python train.py --input="log_mel" --encoder_activation="gelu" --text_encoder_norm="rmsnorm" --residual_init="none"
Rows from block 4 of the text encoder of a small contrastive audio-text model, named by matrix and row number. Rows with one number belong to one neuron. Each number is 50 + 10 x the weight over its row's rms, rounded and kept within 0 to 99. All counts start at 0.
Before each neuron's rows are labels from the 100 texts, of 14976, where the neuron reaches its largest size: "fires on" is the input token at the peak. Only what is clearly more common there than usual is listed. The data: single notes of 20 synthesised instruments. In brackets: how many of the 100.
# gate: MLP gate (text_encoder.blocks.4.mlp.gate.weight, 1024x256), inputs 172-255
# fc1: MLP up (text_encoder.blocks.4.mlp.fc1.weight, 1024x256), inputs 172-255
# fc2: MLP down (text_encoder.blocks.4.mlp.fc2.weight, 256x1024, transposed), outputs 172-255

fires on: "3" (100)
gate.9:62 48 44 41 45 59 45 40 51 54 47 49 48 41 55 35 39 46 64 58 42 56 55 44 62 56 38 67 34 60 57 44 57 62 53 44 53 72 59 45 36 58 55 48 39 40 33 54 51 28 50 53 42 46 55 45 46 59 58 44 45 50 35 25 37 56 78 63 60 56 51 53 59 47 25 56 39 54 46 50 50 42 48 51
fc1.9:48 51 41 76 47 52 42 69 41 49 64 38 46 64 46 66 51 54 45 47 53 54 42 60 73 37 59 57 54 44 49 62 33 49 50 46 37 47 32 52 55 53 57 43 71 44 54 47 27 51 46 49 47 43 52 34 56 43 46 57 56 44 59 57 36 42 57 55 57 58 30 57 51 49 51 52 52 55 63 49 46 35 43 26
fc2.9:42 52 26 63 53 37 56 37 57 60 20 65 51 62 50 51 66 37 55 60 52 43 59 59 55 31 54 52 43 51 46 51 48 45 54 40 36 43 35 45 55 52 32 50 90 53 37 48 50 31 49 64 27 45 51 66 53 49 61 52 47 58 62 33 60 55 43 45 39 43 50 53 60 57 49 53 52 47 36 49 47 50 60 46

fires on: "thin" (100)
gate.516:64 37 57 33 49 33 55 63 48 53 60 63 51 53 51 32 34 44 48 35 48 53 47 57 47 53 57 61 45 58 47 53 38 43 53 39 51 57 50 47 41 60 52 49 50 64 60 45 37 61 66 43 47 52 42 55 57 63 53 46 57 41 72 37 35 61 47 50 36 53 56 37 49 64 66 65 41 59 36 51 32 40 50 55
fc1.516:41 50 55 30 52 46 67 62 59 63 36 65 65 51 64 58 40 56 72 47 64 37 53 51 54 62 63 47 45 60 52 49 34 35 39 43 72 49 48 41 45 34 61 38 60 49 63 39 42 51 65 38 36 53 47 61 38 60 48 49 50 46 46 50 59 61 30 32 50 56 64 42 41 59 56 44 34 56 51 50 34 43 53 45
fc2.516:47 70 55 60 60 62 51 46 49 54 60 57 40 57 60 50 49 46 57 49 28 33 47 38 70 45 49 55 50 60 42 54 46 43 59 44 44 61 32 54 39 53 64 49 58 48 35 49 69 63 30 57 63 52 66 55 45 55 51 57 50 51 52 50 48 39 47 37 59 31 39 46 56 52 42 40 50 49 53 57 48 43 46 59

fires on: "3" (51); "thin" (49)
gate.763:52 55 52 62 57 55 69 55 47 64 49 29 49 69 49 54 33 44 60 63 34 54 49 45 51 63 43 56 60 41 40 66 38 43 66 61 48 44 36 38 61 50 54 68 48 68 48 51 69 53 57 57 47 62 44 82 39 65 64 35 50 69 59 61 42 48 35 43 43 62 53 56 57 50 64 42 47 66 51 40 45 49 65 57
fc1.763:57 45 50 45 39 50 28 51 39 39 51 68 53 46 55 48 68 59 51 39 57 54 43 49 55 39 37 38 45 34 59 27 50 65 37 56 69 49 41 60 40 32 47 50 37 27 48 48 48 49 40 44 50 37 48 29 50 36 34 65 58 39 27 52 66 68 60 59 57 58 61 44 61 56 48 48 60 49 56 58 59 49 59 40
fc2.763:29 49 49 41 58 44 48 64 50 50 53 40 54 51 40 44 62 46 57 55 67 61 52 66 61 54 34 48 57 56 60 60 35 44 63 53 61 58 43 62 51 40 59 60 40 60 53 60 55 41 63 52 50 57 44 53 46 54 26 46 43 34 56 46 47 28 54 47 43 56 59 50 45 33 61 63 22 55 49 53 48 65 53 49

fires on: "thin" (100)
gate.733:67 48 52 55 61 47 62 39 31 32 50 50 48 42 65 45 53 41 59 53 59 46 46 40 48 51 62 44 53 51 62 42 43 45 47 70 30 40 35 22 50 73 29 48 55 49 59 55 49 44 46 53 64 44 48 47 59 51 57 53 34 41 54 54 44 38 49 37 42 41 30 46 39 40 62 75 68 45 37 55 46 40 67 53
fc1.733:37 50 39 49 50 52 47 57 60 41 44 47 44 54 55 28 58 72 59 50 51 41 55 53 47 59 49 64 48 36 41 45 45 65 65 41 47 78 56 63 45 32 69 72 42 29 44 35 48 52 52 41 38 57 53 56 62 58 61 73 50 30 47 52 58 54 54 56 45 69 45 41 51 70 54 44 62 62 61 51 58 45 45 53
fc2.733:47 43 30 60 63 46 48 72 61 54 59 69 63 64 61 54 54 42 56 59 58 70 48 46 57 41 36 51 45 34 51 56 41 49 66 60 47 52 47 37 49 48 46 52 40 53 47 64 47 53 30 44 42 51 58 47 39 37 63 41 38 46 45 54 40 40 68 65 56 58 34 44 64 34 56 50 60 42 45 40 55 46 68 41

fires on: "thin" (100)
gate.641:53 40 49 52 45 56 49 56 48 47 45 45 53 63 52 64 53 56 44 27 78 61 53 39 61 52 47 55 60 41 47 54 58 44 55 46 54 36 37 62 41 62 43 69 58 57 57 61 50 58 45 59 50 58 56 62 38 31 61 33 57 40 38 45 38 53 46 55 46 50 51 52 55 47 45 58 35 59 56 47 54 47 48 37
fc1.641:52 76 61 50 51 52 50 34 42 57 58 54 46 65 45 47 31 52 35 57 52 41 41 47 51 52 47 54 56 58 51 49 49 44 44 55 48 56 60 37 56 37 50 26 48 52 40 61 45 46 43 70 46 47 58 45 48 55 38 32 45 60 58 51 63 36 53 56 56 50 57 30 65 51 53 43 45 40 56 47 42 48 45 63
fc2.641:59 47 58 47 52 58 47 54 48 44 80 22 70 47 37 59 67 39 63 77 49 51 46 63 56 56 39 44 45 40 52 27 48 55 59 63 56 55 60 55 63 43 51 53 57 54 37 65 35 44 50 46 36 56 37 42 50 35 53 42 46 28 59 50 66 54 43 52 46 60 69 51 58 47 27 54 56 54 66 54 50 36 66 41

fires on: "d5" (100)
gate.169:38 50 64 61 55 61 63 41 63 56 53 50 67 53 42 59 38 48 51 58 38 49 43 50 40 42 45 62 37 54 49 47 66 46 47 51 54 39 43 42 51 44 47 35 35 62 60 45 46 63 39 61 28 55 42 39 66 43 36 68 41 53 57 62 53 44 55 49 64 49 42 43 29 52 38 35 36 45 35 69 63 57 53 44
fc1.169:48 56 63 44 50 63 61 41 50 54 42 55 41 43 47 36 45 44 38 43 56 29 46 56 70 66 53 54 61 79 58 41 50 73 63 59 39 46 49 70 47 46 30 56 34 57 46 63 52 46 49 56 42 61 56 51 64 59 47 26 56 49 58 48 37 45 36 46 45 55 49 40 42 53 36 51 28 42 36 44 46 35 48 40
fc2.169:62 48 73 49 36 46 58 50 46 49 44 64 58 45 67 52 56 57 45 57 64 54 59 63 58 42 44 42 61 44 50 51 69 54 50 47 46 40 55 41 61 64 60 56 41 46 35 28 50 57 48 57 55 53 54 75 50 55 50 53 62 44 85 58 58 57 51 41 47 59 34 67 73 63 44 59 27 61 42 35 51 42 57 62

fires on: "bowed" (100)
gate.130:48 48 57 54 55 53 30 36 57 57 49 39 53 49 47 57 45 49 64 45 77 46 53 48 46 56 37 49 52 60 45 37 53 48 44 46 44 57 38 58 62 28 46 45 60 55 52 49 49 42 46 36 48 57 53 44 42 48 47 42 40 46 65 50 42 59 42 35 47 52 54 39 54 58 70 64 61 31 57 53 33 58 57 48
fc1.130:38 44 68 59 54 41 49 30 54 46 44 53 59 43 55 33 43 74 50 51 65 39 37 47 31 51 46 49 56 54 27 45 48 50 56 41 39 64 43 36 43 29 52 37 51 41 42 55 69 50 60 39 46 39 42 44 50 51 42 55 68 39 42 45 39 45 59 48 52 46 75 34 50 57 43 64 55 52 52 49 50 52 58 51
fc2.130:32 43 48 61 53 39 68 55 53 54 62 62 44 55 55 52 56 56 17 58 48 43 55 48 54 55 47 42 51 25 54 51 39 69 62 39 52 38 63 50 47 61 42 55 64 63 46 60 42 63 47 55 45 56 54 50 44 63 49 44 39 42 50 34 49 35 60 53 51 43 51 47 60 67 42 30 75 58 49 49 51 59 38 60

fires on: "bowed" (100)
gate.465:46 61 50 53 48 36 70 48 58 57 46 36 42 63 44 43 51 44 52 71 58 38 47 54 43 41 63 62 44 43 66 53 53 41 54 39 63 61 29 55 42 46 54 54 44 47 44 38 50 67 54 54 59 55 50 50 58 57 51 32 47 53 42 67 55 61 57 53 67 54 54 55 41 57 66 50 59 51 27 39 47 60 61 47
fc1.465:57 45 60 39 45 38 58 41 66 56 52 40 44 36 54 63 52 41 41 68 58 53 53 60 51 41 62 56 49 46 57 51 60 54 54 43 56 48 36 37 53 59 63 40 43 49 43 62 34 53 32 53 64 47 51 60 41 37 50 28 51 54 58 50 60 81 54 48 56 52 43 47 41 60 62 35 39 36 34 44 46 57 58 56
fc2.465:41 49 65 30 39 44 53 30 44 64 46 61 49 54 52 62 40 49 47 69 45 37 65 46 42 58 40 52 55 47 58 39 64 46 43 45 45 49 53 50 57 47 56 66 54 63 49 41 34 51 58 45 50 67 56 47 64 51 57 56 52 52 52 52 68 50 40 46 32 59 56 55 46 48 57 69 51 53 87 51 45 70 61 53

fires on: "3" (71); "7" (29)
gate.608:53 48 66 56 40 34 44 57 50 50 43 41 52 36 45 56 47 56 45 68 46 39 41 66 57 50 46 40 40 42 62 59 45 55 34 42 71 37 56 49 39 66 40 65 62 57 57 43 46 56 61 47 58 58 53 57 64 45 52 62 45 43 52 20 57 56 51 68 51 58 52 43 36 51 39 62 53 55 47 37 47 32 47 52
fc1.608:49 34 43 43 64 46 52 40 47 33 46 50 37 65 59 36 47 37 24 40 45 39 57 58 45 39 33 32 41 55 55 49 46 42 41 53 47 42 59 51 50 60 53 51 32 43 37 44 61 57 44 59 44 68 36 52 49 29 47 62 46 45 42 37 51 19 52 65 57 27 41 45 60 65 52 26 58 45 51 56 51 34 40 49
fc2.608:49 55 53 43 43 47 46 64 46 38 40 49 39 59 41 63 63 39 52 49 57 57 55 57 36 51 47 62 54 60 49 46 57 46 46 38 36 56 53 49 53 59 59 63 43 49 63 39 47 53 40 46 42 56 44 30 37 43 52 37 53 50 50 34 41 51 55 46 64 33 46 60 49 45 54 58 42 53 51 52 52 35 48 57

fires on: "flute" (100)
gate.11:52 64 63 39 35 55 67 29 72 50 55 46 51 38 54 29 60 44 43 48 61 43 35 47 35 50 68 50 39 39 48 53 46 44 50 26 48 38 60 51 46 47 41 34 39 39 52 43 64 41 46 48 54 57 56 41 41 49 41 49 39 36 49 34 52 55 52 56 49 55 51 54 61 24 51 42 64 59 33 44 45 36 47 48
fc1.11:39 44 41 53 61 54 37 55 29 41 50 51 43 48 38 58 46 37 56 61 42 57 45 44 51 48 60 46 53 45 42 55 43 58 48 52 68 50 44 56 38 47 53 58 54 61 41 43 49 49 42 54 55 41 57 51 66 47 49 39 49 47 56 65 56 54 60 42 49 49 49 55 65 59 60 53 47 57 48 53 54 63 48 43
fc2.11:33 50 47 46 26 68 50 42 55 38 59 40 40 39 59 47 46 47 49 59 40 57 58 48 44 43 45 46 60 55 69 42 72 55 65 52 54 57 79 44 43 40 52 53 47 51 44 47 57 61 48 46 52 58 45 34 50 46 43 59 42 33 53 52 69 54 42 61 57 38 31 43 57 27 42 51 64 55 41 32 44 39 52 73

fires on: "3" (100)
gate.185:42 59 46 56 37 27 67 39 52 19 35 53 45 49 46 54 33 40 41 61 53 56 62 46 52 62 33 47 52 52 49 55 59 59 41 35 47 34 32 69 33 50 46 37 39 53 64 59 53 48 68 50 56 76 57 59 60 42 52 41 38 50 46 46 51 72 56 53 41 42 44 46 41 50 53 49 47 52 59 53 68 52 34 72
fc1.185:64 44 51 40 61 78 45 65 64 51 59 42 43 51 50 41 82 67 63 41 40 43 40 56 51 44 51 43 45 50 46 52 45 38 52 49 62 64 69 36 46 46 48 63 64 64 35 48 41 48 44 50 40 43 42 45 44 35 52 71 57 62 61 36 41 43 39 55 64 54 62 60 46 48 50 57 53 44 39 35 40 40 61 11
fc2.185:44 42 48 69 53 40 57 71 41 43 34 32 46 59 32 43 56 53 71 50 47 45 76 63 64 51 56 57 74 64 46 49 46 52 57 47 41 78 66 39 49 65 54 42 47 47 69 61 33 48 66 47 37 52 58 59 50 42 55 33 48 47 66 48 50 60 54 40 65 54 20 49 42 54 65 80 59 45 57 50 57 56 51 49

fires on: "d5" (100)
gate.424:57 41 58 49 46 44 69 51 45 69 44 53 37 62 42 52 55 34 61 54 40 46 43 56 40 40 55 51 56 39 66 62 52 40 47 43 54 53 58 53 54 50 41 28 58 59 47 43 39 39 49 57 47 47 60 26 48 56 44 60 43 69 59 50 39 33 33 47 58 44 54 33 56 50 43 42 39 54 38 35 53 47 64 74
fc1.424:58 53 58 36 48 44 46 55 31 58 63 58 37 41 50 45 51 60 42 49 46 40 59 39 60 41 44 59 57 64 38 51 48 59 44 57 43 58 52 60 50 65 47 66 40 56 47 61 64 48 49 49 55 61 47 60 48 56 44 48 52 59 42 35 34 34 47 50 45 47 47 52 56 39 55 52 56 51 36 49 52 65 50 54
fc2.424:36 51 50 29 46 52 51 43 50 53 47 24 46 37 44 43 34 54 39 41 43 42 60 58 45 65 56 51 47 70 53 32 36 49 44 64 46 41 61 57 43 45 57 44 54 53 40 60 54 56 42 60 56 45 66 60 43 52 71 54 63 44 54 50 54 62 46 65 50 60 37 68 50 53 34 44 26 58 60 38 63 65 48 41

fires on: "3" (63); "g3" (37)
gate.281:53 53 79 36 45 54 41 38 61 55 46 75 42 43 49 60 44 52 37 41 61 52 26 55 45 48 46 44 57 52 65 53 50 63 42 44 56 47 59 63 47 47 51 33 41 49 50 65 40 67 55 53 43 61 43 46 46 42 50 40 47 46 61 61 60 35 46 65 48 37 64 52 45 42 41 70 59 62 56 55 45 40 61 58
fc1.281:51 49 46 51 40 36 65 67 54 50 54 39 54 46 54 48 53 43 46 57 63 45 64 28 66 44 61 54 53 67 45 48 51 32 61 67 45 57 36 52 63 43 53 52 48 42 56 49 72 34 42 37 46 39 44 57 36 53 54 58 63 49 51 34 35 53 46 41 50 56 46 34 44 54 54 39 39 42 56 43 44 56 30 53
fc2.281:63 36 59 36 44 44 59 63 53 48 41 36 51 32 44 47 60 50 50 34 29 35 45 47 53 32 67 39 53 57 73 54 56 50 38 38 60 39 50 44 49 46 59 52 34 48 51 44 41 40 68 38 43 52 41 56 64 46 65 55 44 62 53 44 45 47 48 54 57 43 54 43 40 34 45 63 42 20 27 55 33 55 54 47

fires on: "flute" (89); "g5" (11)
gate.449:71 62 47 41 52 49 64 52 45 38 58 53 52 40 49 68 43 46 59 50 80 70 48 42 43 42 55 58 67 47 29 42 62 52 50 49 57 75 44 49 56 24 36 47 56 42 60 55 40 63 54 43 45 45 41 60 49 61 65 49 70 38 48 36 46 58 55 65 53 32 35 57 50 59 63 55 44 54 52 58 57 34 35 56
fc1.449:57 37 38 59 38 46 70 52 56 55 46 49 59 50 32 60 41 47 50 46 63 72 44 41 59 51 77 61 48 42 40 43 56 58 50 44 46 55 49 50 40 39 67 59 46 29 52 51 24 44 60 42 50 60 50 55 52 65 47 47 72 44 46 49 39 40 50 56 41 51 36 40 42 26 47 58 53 34 48 54 50 40 60 55
fc2.449:41 51 45 47 56 38 44 58 52 32 42 74 47 44 72 34 45 52 64 47 68 41 56 40 47 51 55 45 59 51 67 47 49 60 63 43 59 73 46 62 38 44 53 55 47 61 64 48 36 37 54 54 51 74 74 51 55 45 47 54 43 64 55 50 51 44 29 54 42 42 44 70 53 44 50 40 66 40 57 58 53 61 57 25

fires on: "3" (100)
gate.447:70 78 62 46 44 61 47 51 28 49 53 50 62 55 57 53 54 50 33 64 48 55 45 55 59 55 57 61 47 51 46 53 53 28 43 43 59 45 39 55 30 45 36 47 46 59 65 30 59 40 44 51 47 60 69 55 66 51 53 48 35 48 31 54 44 59 63 56 50 43 62 48 58 33 43 57 40 40 52 49 33 47 40 37
fc1.447:39 32 47 64 61 45 63 75 57 49 66 51 29 43 42 58 50 55 57 44 46 31 56 44 60 42 47 35 66 57 42 57 34 52 39 58 42 51 48 36 56 58 53 55 73 58 59 58 41 58 52 50 53 47 40 50 56 46 38 53 45 70 60 57 48 49 39 39 50 39 48 56 53 64 47 62 46 54 41 55 59 61 54 42
fc2.447:50 48 77 55 46 52 62 54 31 68 40 24 44 63 63 54 55 43 52 32 42 42 51 50 43 28 35 46 68 68 51 52 53 41 65 55 71 36 59 38 59 24 38 53 57 49 35 49 68 33 59 50 52 48 56 46 43 52 41 50 62 51 77 59 71 50 47 41 74 44 44 53 48 42 54 36 62 50 44 27 53 52 53 49

fires on: "thin" (100)
gate.562:40 51 55 54 71 68 32 45 46 46 59 51 75 52 50 47 54 47 56 64 59 32 55 57 36 64 51 40 35 47 55 50 69 46 52 49 57 48 49 46 41 37 57 41 48 39 56 47 39 50 40 56 39 49 57 60 39 50 55 52 53 61 49 48 47 53 65 56 59 66 51 62 50 69 56 54 65 62 51 45 42 41 51 49
fc1.562:42 31 51 36 41 51 53 58 46 58 40 77 49 50 35 48 71 65 45 44 40 68 43 48 43 56 55 72 48 49 50 52 46 57 55 42 57 45 61 33 39 46 64 45 34 58 36 54 50 48 55 50 49 63 35 57 60 42 54 45 55 40 50 51 46 42 52 40 51 49 48 53 22 27 48 70 37 56 37 61 54 54 66 63
fc2.562:47 54 86 50 48 71 39 63 34 49 56 52 72 54 65 52 36 53 60 59 54 27 47 40 42 47 64 56 52 47 53 38 55 51 42 53 54 61 66 56 55 50 71 66 44 51 55 42 52 60 31 58 32 45 40 58 46 46 57 62 48 65 66 55 48 37 48 68 41 39 54 42 53 46 43 65 39 52 41 45 46 51 35 62

fires on: "d5" (100)
gate.298:53 43 39 47 49 52 76 60 67 60 69 53 52 49 62 45 45 53 59 58 58 44 35 43 42 32 34 52 59 40 49 56 61 45 46 58 39 35 50 42 60 50 44 22 54 57 58 48 47 58 33 42 39 55 45 39 35 36 53 51 38 66 51 45 56 59 40 39 78 50 52 47 55 61 61 49 42 53 39 49 64 47 43 41
fc1.298:58 52 75 52 37 49 43 39 35 43 52 40 36 57 48 58 53 65 47 42 33 55 59 57 42 52 61 47 58 66 43 41 30 53 39 62 48 48 59 71 37 70 59 55 54 44 37 74 43 47 67 55 61 52 58 52 34 39 43 46 61 23 47 65 50 45 43 46 52 40 37 32 64 55 45 53 50 41 64 44 32 36 64 55
fc2.298:64 48 57 65 47 53 57 62 52 50 49 61 42 47 52 43 43 67 42 41 70 59 45 61 51 60 52 38 35 46 54 27 48 51 45 59 52 56 62 42 45 47 40 55 44 60 59 59 48 77 47 41 35 40 36 60 42 47 57 44 56 39 42 49 52 72 35 55 40 40 38 47 62 45 36 48 46 50 37 47 53 51 55 43

fires on: "thin" (100)
gate.367:45 56 42 56 62 34 58 63 55 45 83 53 43 43 45 65 39 44 57 46 49 49 42 39 56 62 66 64 57 41 59 45 50 48 54 37 49 45 45 50 44 60 32 52 34 34 43 46 35 58 38 71 57 57 51 56 50 44 42 63 36 41 62 66 40 54 58 71 55 64 56 56 57 43 61 55 56 57 59 42 60 43 33 64
fc1.367:51 39 55 59 57 49 56 46 64 35 33 33 37 49 47 66 50 63 49 53 37 57 63 51 47 64 45 30 47 53 51 49 62 55 66 39 53 26 53 47 63 63 41 46 45 43 34 66 59 63 52 30 55 54 48 50 56 51 61 77 61 41 39 48 52 54 57 54 38 49 51 53 46 53 52 38 48 49 54 44 47 39 50 39
fc2.367:39 63 59 44 49 55 47 47 54 55 37 49 63 73 58 59 53 32 44 39 73 56 52 41 71 78 40 46 67 40 41 47 69 53 60 54 51 53 61 46 39 51 53 47 32 38 55 48 63 57 43 58 62 50 49 51 37 66 47 35 40 39 43 33 48 34 36 56 52 46 52 33 52 48 57 37 59 55 52 51 49 51 37 43

fires on: "d5" (100)
gate.48:54 38 38 38 45 66 59 52 44 56 52 43 61 64 28 38 53 53 49 75 52 50 23 58 53 36 38 59 54 52 57 44 50 40 45 42 42 44 45 42 61 40 48 33 60 46 55 45 50 62 29 56 38 40 48 41 56 61 66 49 57 59 68 50 54 59 68 40 61 53 39 57 61 50 64 33 42 42 46 58 43 43 60 47
fc1.48:45 46 50 55 35 41 36 47 58 56 58 47 56 44 84 52 26 49 51 45 46 43 58 53 64 65 44 57 43 62 55 62 55 47 47 61 49 44 49 56 50 46 54 66 47 43 43 56 50 54 63 45 58 55 51 44 49 58 56 49 54 26 36 56 49 35 28 58 33 65 51 44 66 41 51 48 57 71 55 40 42 57 43 54
fc2.48:58 46 50 42 62 40 56 48 62 50 48 46 49 54 39 48 58 59 42 47 47 54 60 50 50 56 54 61 48 58 56 45 57 53 35 40 64 58 67 60 41 40 25 36 46 57 44 56 50 50 52 55 43 51 57 44 44 46 48 80 48 37 56 49 47 67 45 46 34 58 40 42 48 44 41 61 50 39 66 50 53 39 52 50

fires on: "3" (100)
gate.487:60 59 60 48 55 62 44 49 52 40 60 60 57 51 62 46 54 56 48 38 34 64 48 48 49 49 50 61 28 45 62 31 61 59 36 39 55 44 77 39 56 58 61 39 53 61 49 38 59 49 58 62 69 47 58 54 47 44 42 34 34 48 35 50 43 46 62 50 52 66 68 41 40 40 53 63 52 50 33 59 30 49 60 47
fc1.487:40 43 47 66 61 50 71 69 44 60 46 45 48 63 61 35 50 39 55 55 56 26 46 50 58 52 45 45 58 44 59 54 32 43 54 58 48 63 44 62 61 60 48 58 48 45 54 46 34 47 47 36 46 62 39 63 42 44 54 69 66 50 62 49 60 71 48 45 67 50 47 37 50 52 51 51 44 54 58 54 52 58 56 33
fc2.487:66 59 49 38 36 62 35 45 49 59 46 41 49 49 62 48 65 41 62 62 25 53 55 48 60 44 65 55 59 47 66 55 43 64 43 43 51 42 56 58 31 44 42 60 53 63 32 52 49 48 26 46 37 53 69 41 43 68 35 66 56 56 56 69 71 43 54 46 51 55 60 52 41 66 72 46 49 48 51 52 46 27 56 30

fires on: "thin" (100)
gate.737:73 41 39 42 57 49 52 54 45 76 52 38 46 53 52 54 34 56 43 45 52 47 44 50 55 47 56 62 63 52 39 53 66 57 54 50 55 35 50 54 59 37 35 40 63 49 70 57 40 40 46 55 58 23 53 75 40 50 48 66 51 49 49 33 52 41 47 48 30 39 57 45 62 44 54 50 47 42 59 50 54 37 48 58
fc1.737:45 51 50 71 53 46 45 63 46 50 33 51 53 49 44 44 59 36 60 60 37 32 49 53 47 65 55 41 56 44 46 65 67 40 44 51 46 71 55 58 37 57 37 30 55 50 48 55 40 35 64 29 47 47 45 54 53 65 52 39 30 42 56 36 49 33 42 44 45 59 64 32 49 38 40 53 38 44 36 51 50 36 58 44
fc2.737:51 37 56 66 44 45 39 61 51 43 40 63 55 38 57 63 36 46 41 50 63 68 36 35 55 39 33 48 48 49 79 61 64 53 40 49 50 28 41 41 51 35 52 49 52 47 34 55 51 47 54 47 56 58 48 53 52 52 48 59 57 42 69 56 64 48 62 63 57 61 33 57 75 48 54 53 62 41 51 45 48 71 62 55

fires on: "d5" (100)
gate.379:52 38 38 46 47 42 45 79 58 48 42 53 47 64 54 37 48 48 43 54 32 47 44 41 54 52 51 53 52 39 54 60 36 49 63 54 46 51 50 50 63 55 52 57 41 59 52 52 64 67 52 63 46 64 34 49 61 32 34 42 41 59 57 40 48 63 45 47 39 56 55 65 48 55 49 35 69 40 55 52 59 43 59 57
fc1.379:56 60 45 44 54 43 50 58 40 64 60 68 48 42 48 49 59 57 42 45 38 48 62 54 47 42 53 49 58 27 57 56 34 40 61 45 36 43 47 54 65 65 40 53 49 52 54 51 66 40 52 53 47 62 34 51 71 25 42 56 38 57 57 38 53 72 49 37 45 56 61 56 54 41 62 38 63 48 65 58 60 50 51 62
fc2.379:49 50 65 53 56 49 52 40 57 62 56 44 49 54 50 37 66 52 32 45 49 48 58 41 46 55 59 43 58 51 52 50 35 52 54 53 47 37 60 50 44 61 34 65 42 37 50 34 48 36 39 56 49 43 60 61 53 50 48 46 57 50 48 53 49 54 51 60 49 35 56 54 52 53 54 52 64 61 56 33 41 55 37 43

fires on: "d5" (100)
gate.615:55 38 33 43 54 72 61 60 41 41 64 45 55 55 42 47 47 38 47 66 54 53 38 45 59 25 50 40 42 39 58 45 60 25 47 53 49 63 43 45 45 45 54 53 59 75 57 41 45 49 49 52 44 55 29 64 51 48 32 56 53 46 50 49 44 49 42 71 48 58 44 52 36 54 36 39 56 60 47 40 55 21 44 45
fc1.615:40 65 36 60 49 40 50 50 67 39 43 36 44 52 48 53 40 49 65 57 72 62 55 41 49 49 57 71 52 38 55 40 50 32 53 56 71 42 40 45 45 51 52 50 45 58 40 75 47 54 49 37 68 39 62 53 39 62 67 54 47 64 55 36 57 53 44 52 48 54 31 56 60 74 56 19 56 36 33 49 54 45 38 63
fc2.615:54 35 55 46 33 54 53 56 62 56 53 56 40 48 31 28 64 55 49 52 50 47 48 57 41 61 54 46 39 36 48 42 53 52 53 43 35 66 54 44 36 47 38 40 34 50 36 49 41 60 45 36 44 63 63 52 59 44 48 53 52 36 58 62 54 32 69 36 46 47 27 54 72 52 59 54 48 45 65 53 34 59 62 44

fires on: "flute" (100)
gate.135:51 56 61 68 50 58 49 45 50 53 49 56 59 43 40 69 57 48 55 33 64 57 57 61 40 52 57 70 55 70 44 36 58 46 67 31 45 57 50 59 54 47 39 48 39 50 47 54 52 42 37 50 21 39 44 73 41 57 55 55 38 55 63 37 42 58 40 59 64 55 50 45 44 49 61 62 45 61 50 60 78 43 54 55
fc1.135:39 43 44 35 56 43 57 58 43 50 49 44 42 55 49 32 35 60 49 64 36 44 50 52 58 50 48 37 50 38 56 57 48 50 35 63 59 48 51 35 45 47 63 51 64 48 38 45 59 56 58 54 66 51 38 37 68 60 65 40 50 45 44 58 65 46 76 46 52 50 47 54 55 49 43 26 47 49 44 22 25 47 56 54
fc2.135:53 47 42 55 20 51 47 28 36 59 52 57 56 39 52 48 39 48 49 66 46 47 55 58 51 58 53 61 54 56 58 32 66 67 46 55 53 47 58 40 37 50 39 46 57 50 33 66 60 46 53 49 31 53 47 37 46 42 56 51 61 62 49 38 56 39 53 50 42 48 47 42 40 54 43 57 65 58 52 25 55 37 42 55

fires on: "g" (100)
gate.312:77 58 59 42 53 59 70 57 64 56 51 44 33 58 48 44 44 48 52 46 41 39 45 48 35 44 52 55 39 58 49 50 42 63 26 39 58 67 51 51 52 52 42 58 58 45 48 49 41 59 55 39 53 50 40 47 61 50 78 56 25 32 76 45 58 46 68 49 44 52 45 52 44 44 36 41 54 59 58 66 66 57 63 47
fc1.312:62 33 43 49 71 51 62 62 57 75 52 42 48 36 57 53 57 52 42 35 64 54 38 46 30 54 49 71 45 58 45 45 46 49 46 43 35 51 49 56 65 49 34 55 35 56 53 41 59 56 43 30 63 46 39 66 59 37 47 51 34 49 65 52 54 39 58 43 46 33 50 54 32 37 30 63 51 59 40 49 56 42 36 57
fc2.312:62 41 38 64 52 68 33 40 61 43 59 56 58 52 58 55 53 48 59 50 54 64 60 50 45 46 48 51 40 57 41 54 55 46 46 62 48 60 59 32 53 51 55 43 36 58 53 36 53 50 41 45 72 51 58 53 41 45 41 48 42 38 58 53 49 56 56 46 43 47 65 32 59 57 57 58 61 58 41 62 43 57 63 61